config.toml
hop_length = 160
bottleneck = "fsq"
encoder_norm_position = "pre"
encoder_parallel_block = false
encoder_patch_size = [8, 8]
encoder_conv_stem = true
beta1 = 0.95
eps = 1e-06
Rows from block 2 of the decoder of a small spectrogram FSQ autoencoder, named by matrix and row number. Rows with one number belong to one channel. Each number is 500 + 50 x the weight over its row's rms, rounded and kept within 0 to 999. All counts start at 0. Numbers have three digits each.
After each channel's rows are labels from the 100 clips, of 14976, where the channel reaches its highest value: "band" is the frequency band that holds the peak; "responds to" is what is common among them. Only what is clearly more common there than usual is listed. The data: synthetic speech, music and everyday sounds put through simulated rooms and audio effects.
# convs0: first 3x3 conv (decoder.mid.2.convs.0.weight, 256x256x3x3, each kernel summed), inputs 0-127
# convs1: second 3x3 conv (decoder.mid.2.convs.1.weight, 256x256x3x3, transposed, each kernel summed), outputs 0-127

convs0.65:431452483469520410490521425475520522450462522491465501464494584461454522515591557469459572472474486486528489505481478442416374545533529380441443521516499472538467475506390513468534489544613424437541486525459554398515458478451455621523497422473480521490534587449506513487474424432461548471449437439470487508484577564482571480420513519557506504486515502425459520459530494496476500519480
convs1.65:536542462540553367505478441519358495592501520436480616455517469443490536497567473541524534468573542449421536527402539475531505420609498468458557534493501517508520504505523572435488419426480461542536598506514476461569591489527479532544502509540505508506484365482457533518476491483377455524513459514439464578509572530458503549544492470426562512504646556441535583460445491496551511470456
band: 2000 to 4000 Hz
responds to: everyday sound; dry

convs0.158:578505520512499443441441446415420460508494460597500478486406510528467466485546463450507396484501451412484451486507547501563465484480536444446508564512434561510459421514509546514395552544513511537519496528517458484527498478489503564522499586475492499470442437516562441542551468397535553565430505430481459504464565510563496465518483497514515468529421477488485405483548412456507486529460
convs1.158:515476524535523599484540518487637604536456462485476414558574572441502547459511505489470584479512527545492467470481362465621510456433448482495489448514457583572531523520453542515508453516490439486528505531440616553465469521544476458529480354464381473476534619455566507490492601509465461464509502460492506459506527458525433535498608515527476543429558417561488506510632452482536478506463
band: 1000 to 2000 Hz
responds to: everyday sound; dry

convs0.113:452522568518527460487499480486558541395485511477429491583449562485481514529524412542464438481460491546506402471475517471516494489486502403469501468499553529485434569406497435492396485469395491529396500532467496486465467565488501482490424493461550505449572469494483485451453525530481441521438477464524499459504342446446443468481455492485404463441497489513523419461455462456556484495474
convs1.113:557535475522455558491486503521446479530502539490641499410516519482483543422460676575471550530478482400525543440460508492484474494574593563508431433509515458555558487550526547466543486471567461476534571521444493603561594535512490495529581501488485527550464580542514415508562459504501518472519512552471491497459543581526484548541483412456517472498439581483525454518533426504334549508519
band: 250 to 500 Hz
responds to: band

convs0.169:469492417547522456474481494407488453466512525516419405423447388456541494477559475507445473487484420444553449495449495458456467519595498510436521505591500525550449468469466511499565451484575462520467417522486443532506579450476471510493529527516493512557394442497509358448447479528465572550508542490541454453446610493458527571484497468478664486578472479409509473660516533512540410589449
convs1.169:488493522545435471490507428487559522469479413379512472549405502452481543470495451534504472438487584409478447423431496469516504514463463535460542572492540485472522546454428556516567494638560487517505491516489469491511488533441512472531519423473463409486527535498527501476497501442440447481556402451500487510575461498480380593461469591410535453405583425596444609458587447475514504454436
band: 2000 to 4000 Hz
responds to: everyday sound

convs0.1:426501355490464505481521359544439427488466470488496508379557446514427570479502594493501507472533457504547462424469490539491483491549506484558414470482359434560467465600508481506489492514579535478415586440465512561538447459415509536504554463467469544358616371449494449561520550626446506527488495469439494528588544530480542479501498504475518518546440544429527524489509513459493503510460
convs1.1:609525526467514612552506483505424525521471548472423525448568451484516461516501466581527541470539492536483532587498492533593519537529439520499534559509465481473510509548505522474497471573547548588409540557589425548451460451520455488546458483490427566556487475482418600524510439474662523462489516408492514461581498494481454364451407378426565437413477490527496509483482525459549492508410
band: 500 to 1000 Hz
responds to: band; dry

convs0.76:599461525498512500466513563504540559514468466450478377489547408484494482370492392413481526510449459490532514487493447445596476500483490539534417365473498501614462518509450461410387522530372520502371428431468499426427475529521489323481446559485513490583413545529398508505504598466507580482485472511471476540434471494463493488492486448561416448459455513537481498506457475464481498501509
convs1.76:436587517542398471482504467487489467569485515486542392479469610466467474465491556506513552499429530408468495525450437531498494496515541523454581478521486559506562500484499592580556549482541482461576592504445547556612580514487474557528599516446507582607463600502543458506526482511500551473472504495516499550509484506515534406506570554482522497598514435540504582532499488516325459540479
band: 250 to 500 Hz
responds to: everyday sound; dropouts

convs0.134:417524450464535509400516549446535339521548525492460547551496539549495436582381572523494520509457506428485433466482534524422521543493530458422458558505468449492392463540506506470501461458571483510480430627441376498579508527515522529415441437502520491441476442509473551465501470479451563398518436478504461543472558450549543450544395498428478540511466484490482494618421576465502449480498
convs1.134:628487528507566478488535489494545576448523489481523499370487471501478505440543512562492490518541526524495509444553537512458499513508474543494443475446507495531530491431467397467575421492677494426460530486444549528469496458569447607539466479508469481506433512485426448469534482532456429464441384505456558484553482512506530566540393392546492507423565512528519319411698473509544509504569
band: 1000 to 2000 Hz
responds to: everyday sound; dry

convs0.165:498467520486427395495483579463505506486511469523529347447415452460494537400492477543496529530486534451506487493515523439482461643553477491400557507486360504493509388489427570496505497484425475442585515529527396485583551449471521494515518491552467539573445533490501541459473561492487569512502495494517520541488459537519578547502530439547528494511416543526423509477469507451473459531478
convs1.165:517506416530495494488498479485598551582500490508504569571583507372544558531551480438515542447508473563541525492468450534547470462456424462502452380461462639507474493441471503516596495512463519503501518484470505474492479534488541514523482546457448461500530413440486474562504543517508488516476509590480522505396575496507470522555570500477491516403523469490510480457486513534576509507551
band: 250 to 500 Hz; 1000 to 2000 Hz
responds to: dry

convs0.208:467499445511576529559542498528510469528533460509529409372478399480488533541524445523444537515529479460473506464502459487406515477507489533634502474522506465423530512440483503505449465456435481430449471500470410504535537395461507546561574583556497490509413440503492403505440478416539461437506472580493455531423525542489536482578427444478567484446365478492528532399483511463556482465491
convs1.208:478468473398463413523434594461418573546497524429498564464504565541517439442542479478446592541402525478507429521512521528508512535486461510474402504448451458493502613587472483525511561568593469491476377477522541514494420505417464509496511433430451553488504492458403458438529582548463519447485543494419525526474580401493393433478463533396516382437518492507512501524500575477449508500534
band: 4000 to 8000 Hz
responds to: dropouts

convs0.175:509474393497510487462476519418461354460440415531478551530401545558540485409524484478541450475463491437495551452504448457512411606522471512398432434490423455591416471648461508433490523546603484528461573509504580541515458495480459490524507510506474508597531477474451517582527522488545524489579590433450503548420498499488489411487484487447485480432501455508462439548463343464438546485492
convs1.175:551563494553546513510507486523502574585454576457441406390531519431485568490496553498397675493439497608512443528405385510470545521493557462438454484510440482491476522458507524549534454521467506509441528554471519527456583517509480480495474549465511469436537490485499595485434589483522493488529522479497509428416538596574522423496646495564397519430511522511521520509612512499472475539471
band: 1000 to 2000 Hz
responds to: everyday sound

convs0.52:441527487571469473468515413539462452431457464549476445412613589503437524378537520458436523464514425450558495456403514500433432507514514469472540547530400455490486468664458524516522453499569507528522564508461481576516447444384455524525488482523522540452548510465542409524469523536450586542493513432468515549494554605526519493511387526488535487554490517458506528485544567490493550539482
convs1.52:571521496466561441520528423475421535588474535504482653450450570465570548460461480605469577495548531505426486541481433468576545541553466534486462447459520484528525531439482509482467485513519554513504588470507452585465473513552509412531499571518351488483525518453511574512564476485521517536473520481440564485488519510538507510495529384574570487374565443482509571439431428471397487473478
band: 1000 to 2000 Hz
responds to: band; dry

convs0.223:490491514511522455514522505505293501590455484465513560450412485503521523506551473512506437554504467523516536496469410541547543435499559552516590400491438525515476430444558538553476506562553508562489497455477466489582607568460496535532551517632522531522494435514539403543548478436503476545531570524483534557439518459511501562513593436392590477485408521448540575464507477501433556528503
convs1.223:485456441554454552559409528502535504545536520529529481506504523564513496499549575504490444424407681510527501484433577487502531574538496416557471608507559567518576504530454510496494574612592454511495448519535478460533468404478512482489478408446535533491505543506462586426436564465416531433464509466478488494525634494496415478449490481423463472478496449567439463513498549579573455478511
band: 2000 to 4000 Hz
responds to: everyday sound

convs0.12:567450449468474456535517577522475483581495475493436470519461367478513462436405520485428489490526424515458438498528504489574455350513495501356497362504453493529462484515507530457394462434610460446497465458498438470543500490534546469426520415463477544475548444488434480508457537538535485471558541440558492385412576437408449482486636423472464489514494501451530459554429498454497438481480
convs1.12:464505561483488455483490464501406427524487518412499548439550492499550570543549447533582506468559599465508562598386444478431607532535485523480436587483595503444592475575433473571507567559518539562572560487528503399568432482501544477500542502523529464572445443595511464508419477478435487513534410567552455485500541522458543458525546479417556525525462521500490550447447452514519525498496
band: 0 to 250 Hz
responds to: dry

convs0.191:348500507421542396414500522479475531517502510491538457418455413476466527521402436614521471429517387486516547453439534461488451489556513496340495473516432489465466526616438535454364531492604436451423466523443492504579442481464464458511508465482535496467489557485445450513457510477528569534463485480466523480481472519456470525460560451455501472429430553571473485467454469432504469474506
convs1.191:592520475499476565496509473463497517612578435526475507469497530496536520467558406515433565480440569568500506515445470459481470601505454510534587481496417538611530495489533468538574462524528401468555448528475618511560482527499480488514487463499471515583491524499495475499455483477473537492397346494485489491529534539522543499544556458500472491426439420515479568499457543523559481507423
band: 250 to 500 Hz
responds to: dropouts; dry

convs0.173:534541391587512541428498476442547494533464514461533495537475481514519475467526409506529427436563370527500533478487470426522471546577467482507513369491509500466545593550543481484489456481536463509491536481527480383612530506530494457462616504541476444568496461513466510441404555470592517519505511444485473513429582464464607454450571412472531513520527479457419487454435517463517476493494
convs1.173:517478569492507415421535542503427522495493502459478417411451405458533489501553514523371576458455584477513522552534459515527488554550452475562520488507542555562567448482433517517429489565578453533536517532469481521538490511480352580551513313385557533551483541515421540511546528591457513455512468571540501527460603556547555523545508392391476527496451431501452538488559518479477459468541
band: 2000 to 4000 Hz
responds to: everyday sound; dry

convs0.75:472394492432511459500446458446394493578447415450505403352505538566452483456545556470481467498550542491450485580437494438522406475441486430568417534443475520520403442462518463476352525637467488499451499452467418470504429525454444483512443431451485483559574438470433410514518498636450533454492440498461523429527552520626413455444486453486507430473333528516525424529498448506442490525503
convs1.75:558574507475446561487472556557514501649511516444417497613528569455531581542509486548524486560530525452511497581486430545539509543489527450449551460561428522460609519572600534469505509531594531544435620510466449517531505510574532570546539518504416484521606492498564436561423550537544499563459496447524492500474519467476582495533573502408535515608608471435521499507457444469526471467530
band: 0 to 250 Hz; 250 to 500 Hz
responds to: band; dry

convs0.14:456524541514537544494502429547457483487492445549568395499525486482469555486417578480451473458498364455536465490550537478466512449541490395549510502515465421533427480480508455598570453506482441495584491454491355424470475409527513431524512461481538471473442468521521389546535453428536532527538466492567508472505507403573472463498354464429488495519408506594546531440469490469440512595445
convs1.14:576459447510432464476484578511514513449459597557472478432514515508553554462499481504417596584482538536513479464540521487573436515489487437519504406497441477490516588620501509483458636530541454503522527447487396470483409603440487560464591500374356462530515568431525481525562600553544524510435508494454568509486490518587521512545565552600486540522522487488382478496549537495479530465513
band: 1000 to 2000 Hz; 250 to 500 Hz
responds to: everyday sound

convs0.85:530566403501503516452484479488562473512530401451435336474583478442462509515551448460475527508498443465465488492453462496486397475486528435483485330490454413570555516484497486489329479436399533490455503497497434577630492576580512500518506423507517501467528485457394490422478505517562435514464532527519504498442572563468570533474550456582440493508447512516458590562419413495508550480497
convs1.85:444524564534525465465428503524366495507505536488491407482570569477496574493510587580534493518559513453533535565480491440485582630487536530534421524488514536514569547551504531533490560541427456518594511555514579435588425539476538503522474547544541514515473515539498392540534555514443539549437439482469502585490514511526539513502536518502503454498512500469464489450489515483479508510498
band: 1000 to 2000 Hz
responds to: band

convs0.121:405499624415450425504475482438481515470506505514441379430392506438450520510508525551436534503451493478477475469514472447474405521462496468411456492500456503484498515518532476467421464442441462399418529573477477441541502459429485532514507444467441474391483522473430487486437594584518442487429558494494472443557520496355427496490506452435406460351529478511414495484580485434486494489468
convs1.121:475533468493552510467491508527432477559517581560486441578638520575509517542601447540533441505596464533497586608512516469477514450506514505446518547540457550578552541530499554504588507500508464536514525530514557531557587534657533509477550558480502572607503357534584404517430522496424507480499430532486503483394540503516469521526502547497528483566510530491471503525432539515566484527440
band: 250 to 500 Hz
responds to: dry

convs0.235:602530446569509476542503456522411499442490441523490522409501616497477463509601486466501453486470477478478509532438444505481456446471449563485518454440527418486512494486549538481487452506405496469356506475503465574558525469424508548593556580510448493470549337542517583571427454553549453553523511518483510506497488554607510509516384527475456502539394445488486530474459372523494598532457
convs1.235:552452493428616510499437415502448576523515485441426594508500484506547450510538550491470508501466500506438416474487533536457545476446530456457420614481470490448400576576461479494461491648524499487514414485558578494496487486499505441478495479450448520400532520493438525438491459414463497425524494496445496487428612468551503398466541466554448450455646470521486486548446544503508498491561
band: 1000 to 2000 Hz
responds to: everyday sound

convs0.131:433561426544546484466461404421499485468467483497499441481472495593505498464473494543487389457471587482508544459441517474448560441512505463536460532534527489486464450509443464498436405491431472546383450474522401547505506409480492477566555619505478510529466410455548423486480527432464489483594547467529496541408533530568481512588425525519576409418553507465463461403465472435476483495413
convs1.131:575504548486472469467519612536451557493483504422411499453446543467492510409513488479362644509387498509527484480531471520571482553491479437487444456523482527552484521557510539433583405470506385503548528467501544575395401529386444477479466476495422452475501668439417455514564522512507504486460497496441481478518609406563443475491481479496464534489575547519491517572537505531459559484503
band: 4000 to 8000 Hz
responds to: dropouts

convs0.87:298581430561505466558479367456480444428466441505449490478461535508479455508499440524451486457469471481542500492451521523450546548531471475553406507541504463528481481516493516543530426453513480527429451446490372483470495395416445506541402481519490498539480382508507462531382585477511516461545484525500481546433509551441424453515301476489445452479470474508519448485508531508499480510508
convs1.87:598540509470423542522444559557433515530509508513484485504576547478489507457475559509352609590436452554443433466533414502583412501483497452500462420490455500525509538601487571421540544524473474508498543562495478462498412556439497490480518473507419478514513591424476380552545543556502561519442536437424550522488473440555464496484513530495534500512519515495428495482426514507450537517485
band: 4000 to 8000 Hz
responds to: everyday sound

convs0.135:331491343554436475489435528409458450487459498469456357550434514450519514442539434473600525487447472461513497571465456505436467631576512513383513447502395497586541459430506513491405550479497497535550451495520471521489472543589471544523476456477437491573431507555443373473518502477534479466472534458453486514490476555499552472532492486502445476522533525499450432556483425484479469433431
convs1.135:549526447498526519542477444537528533514587505465526416541517443522495475464573577463429470519531450543482596448505489465418548462503455444506543504513474516543520512525486568510509372528475482471560498410522531570517589516557491499489449517483507503524560503544546497553465515432453513541541461554488514404403525519527567492509563578526418498521484497461500476519585564522603479521570
band: 2000 to 4000 Hz; 500 to 1000 Hz
responds to: everyday sound; dry

convs0.8:419526467484464403474487495555446449412498450492454460488430494526461498530456511532505537417473454475456459498474513526471526489499537511526517573469445437488377457538460475534497460439489503525475465483517382537551465523455509603522495473503521480363488376509469592569449566476525436533537490468543488473566486528546561397527411498458406574555573431467489532511500602475457543474443
convs1.8:606474480545553575472527466482515549520473574490522514450754506535516516516572564544456538519431514539483618568519456483581477483512441514535441420459488511642530571538460511488548544585553492459466517496510511470563489556485482372528556469495478499536441571491521513516520560551511419492436411466454492519471581517528406519434385424500551462491491532516481424500580494545497544543444
band: 2000 to 4000 Hz
responds to: dry

convs0.122:481401437581451431440486501541413540451503447466433456484543549535465490362391456504483467482439413469529497433461421446441445610512562460369476479513405497601490580573469510435473551528508510546429434427464399519403409555447498426458451505476460545552464637501437435568517580502499483499498525398421464544507475564535512474466420487467513483548490517455509432511527474498469477511426
convs1.122:490577453514471555531518455511538511552454568543510461553542594416500521515472491548527559456513611504494414549423386500590492486531468573516452492537476470524579496478559526609556495397453506511509555478446477580681527499543487541584518561530430544475472476513586431517513516491476572599489543531413523494489548492511427511483577595566457520501486465484580551471534424470469523488512
band: 0 to 250 Hz
responds to: band

convs0.220:484479459561447461439539559574507434554533401472464461569442533518507519499499442484421462426514447485464490475531427543655498395477514463460483379482430533512455457485530480501442513409488533493485430518482392501428507546534505444510456563497515494422542484537504486542571398529502523540535547566502490582459497484590513455491448515453404578497482438487484482505378510513566517483482
convs1.220:498445490488515466476518518457534485517448530463448539466468536450461542557517564479647518502494534454550525426481551453489466447529520495470459529497516544499510501459493511519529492531525537498598428484523440539459484450539467464524523505451461501552483544544467394436475480424547500442511433574504492558521522663539496569464602466514493513455479522576537449420585436479505513527459
band: 250 to 500 Hz
responds to: everyday sound; dry

convs0.94:457462426537488509428501448532536483450431467470464514292557514519474472487445430399525468485457354515518409495430390454454460539506468435549494403462480499545518519521486472471459505495490498490409463419447576589506484536517491344553448509449492451591530451478469427465484526608473526508521532546486488521454498530483516567438412537557376524666484496474522506583443523471510510497496
convs1.94:610525575463464514454518555475448515481566517597470440448515478475478538485554515587502453515505599463497526569471418532545559539458440510443519522520493509502568427382448517550599440496585502498543592516499442428588494464496600553556529443563496551503553538517476599492502506476613518524451536515464488538591528400537477528508464440479527402527456520474464627543447534425566439488444
band: 2000 to 4000 Hz
responds to: everyday sound

convs0.177:527584514564495461402466456449514419546407420496531472507460421578491459428472536468486442460511581500463542520466466483532471342459478426461565489473504488443493481521495502459466511503461471478459538493496377481542488468475509451560547592543493504650495528493462431508466566415499574436568524422507512489432565432588419502526438563506546438548556465438441403464474418483512488543457
convs1.177:547473540525453407506480500574492568557447464495424490508450571475438591499539504527393562518421533585507480513543458479528491539456383429505505449510474543487498527467509550497562513513553454578558527496466559537468431585414395522513485392502537517513559551551530532528560552460392408552460538459446475484584497464510604454470586442507468626483485478536491558541478545568562546463426
band: 250 to 500 Hz
responds to: everyday sound; dry

convs0.224:527507422489477547471463467539469547492585488487574492530393474538511524543553534563481535526536399469496481405575405489566508445436486462461393457513416456431415473482511448410454525479568472513475573495481587470550451586491493584549479506507475475390467489439438504516422466461602479481425467493479484516547528513518601510495588495496477578498461566451494454402491580472559492519460
convs1.224:474464460506562537500541514501443545467442471518462504469570459620508451462569536531586489458483470461429579553472591484398530411521428505502536610493451514543471475536515491469495405558516512521628438452531544539560568480587502463493531433495597559562410440558472478422532392430382486449670407520498452537450575537509514369514532434439510404526522515501517486558482492484515493494471
band: 500 to 1000 Hz
responds to: everyday sound; dropouts

convs0.63:497515419550467510388436448485441494458486459453470493414479404549375449487513514426461554414462491434460483492443431481496531529451459469543458478427436483535481473515491467467377515492461448523500444523384499499533458505441478477497478456482483436542441427473457450503417488489472508497419453467474422469450494450522480405443511494476447442356466437456440462445452512423469465465480
convs1.63:522476579451523552445533525495517546446520571579535426605442564473551477544437481517536458563570279539486528481565413487508488437465451483505468466486550467406495509518476504513564429521449591507404592460593515534531419421630559481446465626476420563469496521514529540396444510459499447476504500446523493452475409417500478492391521572539519468560524501532528466494526521529531474497552
band: 4000 to 8000 Hz
responds to: everyday sound

convs0.214:427457487584535491459537496514388432506483461499477393516592574525447517473463580624494435470457324526550515424448410518479528438498470475509508493495546448517489582497482485547513351472420515582503418437494559521550523533532496513537482548481526464463488482553495607629466532528452572554539446548549512460537535529445489487475365558456366507525412559461499492402510538518516493483449
convs1.214:653441478455534516497460519542464513530493520512508597434604512532530506461519486561517499531444574455496493554516590540511470546504463433548499455498509482560572511562445477490474587481558534527450407535561368525453506434454458374548462492405422486560464372440488448437555549505515441468527568517501466536528527465480427425459494440509531422439564433454479504572444510559427589478595
band: 4000 to 8000 Hz
responds to: dropouts

convs0.89:476430444471516534519512511482506474454428405468499389474471485483493525386601492483497350498479522481540545547435393469450443475486456440567498361476507597519403498511511450500510431602407549520534510626495489464470462520623505429462416573527468542530531506536492427430531542612480475535514473504508504523542505524481510516505448484499512528583419538499541446489390437490526520556397
convs1.89:571535428479552469475467485561488460604539482451504555465378502418506505558469540537500552498503528506511479401505494447652459473538589426515443463455444496521552493506458575453421551426622469559498546404487481559490538542405528608509536511512594437462490515474532425512590526552578540561476535538509533549478538495603526559480519457543538513490564528493470567573488440499456517493505
band: 0 to 250 Hz
responds to: dropouts; dry

convs0.46:424459507465535411489497439513506518562502438468567453394552474537511529452428546585516571465490353569556516475535521470482481532539548531356457518542460397470458496500514555492623522457525523402489358422440429439479481468495509337507521418506505446546416412504493480520504569556493563450475418468423512498463456451546475519506511482524437530565485572474509505514517518497524470546488
convs1.46:620483481492452544470460615441495522421540514537570479484516498488458470465541546459480567563418590564484548469488554550534524518456446502552564398536465463504577424540520495478528467529552511468479550541485460492549523549549432634514553506525497528582504518510495493469441549475574462492447533557501523474426526601496482435518442531455588578508486433436525452495464582571548500477433
band: 1000 to 2000 Hz
responds to: band

convs0.221:428490485554561497429485426449512459491525430421534419440554468565453543451437569603457518506526411397553582464570477441555456455560501446440578518511469521568440490387552518492557434430463498520449401503487471538549511490517456483530468483487531458536437575509457410554572468490451490555515554487494522539477418536494510511570479504532504518489392441470522476426459414577443459532471
convs1.221:579524506438445559477442525495433467518420593483540550376476506485548518449560523464511574495441601552474421493503525520569504593542398519511432445546500549547548501534452514430529591510636530470495468570555477428515505443443476518483524416472534565496465479525457448448573580490470432486454431481437476480424534428483440491486462453480528453481504444497470503484484554504442451454477
band: 4000 to 8000 Hz
responds to: dropouts

convs0.42:517531356510503537460525471452462512449493437495473490470515484492484516523467466463443469380526403482513483417433512545501548462477465477462463435511446405421492499576501411499608468547540500481492531460485461492488404466438488513564524496522460528548556443498403506584419469530552520487584555479498504504461506449512406545497429500434529457472580470481515488493470536456478529539483
convs1.42:508563543523492522541516426488464439592437473439493545419462477448512531533427582483588488512465417514503396561529419469383471519470503556513448535464401490427540510441487501478421539509475484489526469474521413602525542558541552477509498498512534507404546390523554468519586471450500551495459502504443463491536532597478691452487591500573578447418495457529489530488478449497459532478531
band: 2000 to 4000 Hz
responds to: everyday sound

convs0.59:508429545470489417436505488537442463532461366509479331498466541561486539425452621558477495430468420560480517522570505421531507510506498408409553520540454451551411421601504511558523457518480545406566376494495394456541453429506499472486504505462471526441500555558476554555578464542489566481521501456450455490555522497507355463498415477498552428481586497480486483521531481523518448546468
convs1.59:428475490472538516466495533503460499541520586525525430528553600495496559457499532514587527493509516484535480542532457499553490494585444623520489436487540511536583555506503472500573630441514469517516570542522485524522483520539411539534493489484386516543501413504565407507532449517484441559480497564419519507420525572544578472475537477536561593428619474530502482447523369477504533547549
band: 250 to 500 Hz
responds to: band

convs0.18:438576400572518531507509474473474373578476469508434336537486561416501567506435539494423444477443430507508435401498452451480455617551500485402558412564401469543426506494479590521481484470596449463491461641454484537496470440499494522529563345525468525562424482441445442515467489541488513453418548469478497455471525594438559524460514482486468489509525520483528474594485470504442493515458
convs1.18:497502501527533497512511413485399511448519607507410427466553503408532539504563538566496586421529533554523542547463536460520525446528508519449432500467495478412532471602478467431628502545519496548543533509511531428572462515494572508520477453477367465445521452511484484488486512553469421498560419397438471455460497515456423454477534514476491455512572481547489466421614510479595500514497
band: 2000 to 4000 Hz
responds to: everyday sound

convs0.56:523528484418474468514482478523494509520573480482487483427464281494524552470534419514406508505459570458370506429529546537538435572455513559461501562524450450416411519555488576528472416409511479466587476492473387451527511482373491582506478473512518449542513494468515587466462583529498539524479536392516489464549536473457471415486508448490458526530508513474467511474358573445458528492470
convs1.56:515461540544508558465479515458514484490446541473464586524516556495533529459409577472679497544502403535564553481508406455575499466523482513487427414514492534579533495489502383462578514586472553469348576456469477493554493496594574395524489560470471481509549336448551458513481566407637483482533541511482515485465486548538495541414516501431521486422532515516478430500586541506504483514522
band: 1000 to 2000 Hz
responds to: everyday sound; dry

convs0.71:470478446502464525524510523469544492481507400477481383449397452532452428455528468430471498496495490498511494506438459512516551636503491449551510484442433494592495503495503536488459469479432511515364391386489441459459480509526456449579454475455527498505461481519438395485533526509471534465415513540471483583488451600529441438441441474503410447531423466525520425531486494465511468454549
convs1.71:539542535450423384499479534476467570495494496495473452516614488542461489436475546561414516517403533484527453498469435512565489513520527462474503486485540489442551543483495580499654492552550439545469553543507605501637472468426437593570534519616409522529516637530559449540473493551514542547488521458467489536489489471496422474560558494485523458611408523477466614581478481431487499488385
band: 4000 to 8000 Hz
responds to: dry

convs0.86:427458465495465528484492484493447491507517536462498450447524509518481514431512507515494548435504404476504418497556443462414574570514416518433433456444540413506556502515542490472498504468570469503517379500474586461585529570537494426500536466543466512543537416571514546454447454550529515499560424468582467486485441488457564453550502553542361464528492524513546488502396507465459531531533
convs1.86:609518517471512438506461508548435446469540488477523519459465438509522537451512561449446489511437614548479546486482629491523439469583554435526455465497423547487464550495475508433465544503522443454544578538497458431467579503452469535522577562530519498485548530499402435507601555603592537534478471586493529556482570458529489578504398412548633524557462550459551497560549596548471477461514
band: 1000 to 2000 Hz
responds to: everyday sound

convs0.217:505492626566491534493507504413450570331510523551513492561435608483495483506446604557465508433458508443462509458485562481463612524430440511445499582483653505477508478487542514591588455443521543510519507489504537487588461482428489567553510538475461504408514523502593556562382499407514458582509536446488499492572475472483443406553438527449444521461513407513450497476439516475478523486479
convs1.217:615492460470555519519500494516448515609446453537531648396511368534508530481548464451483421532570406512491503413516610492438430388560539512535478508523438493445448497501472523424405544497541458471514489535516438604462583474523573439489517575531549508535456389489477446448511446450478509470504449565497506523436533475518528536462513460612537463400495574516525379465528509523550520522504
band: 1000 to 2000 Hz
responds to: everyday sound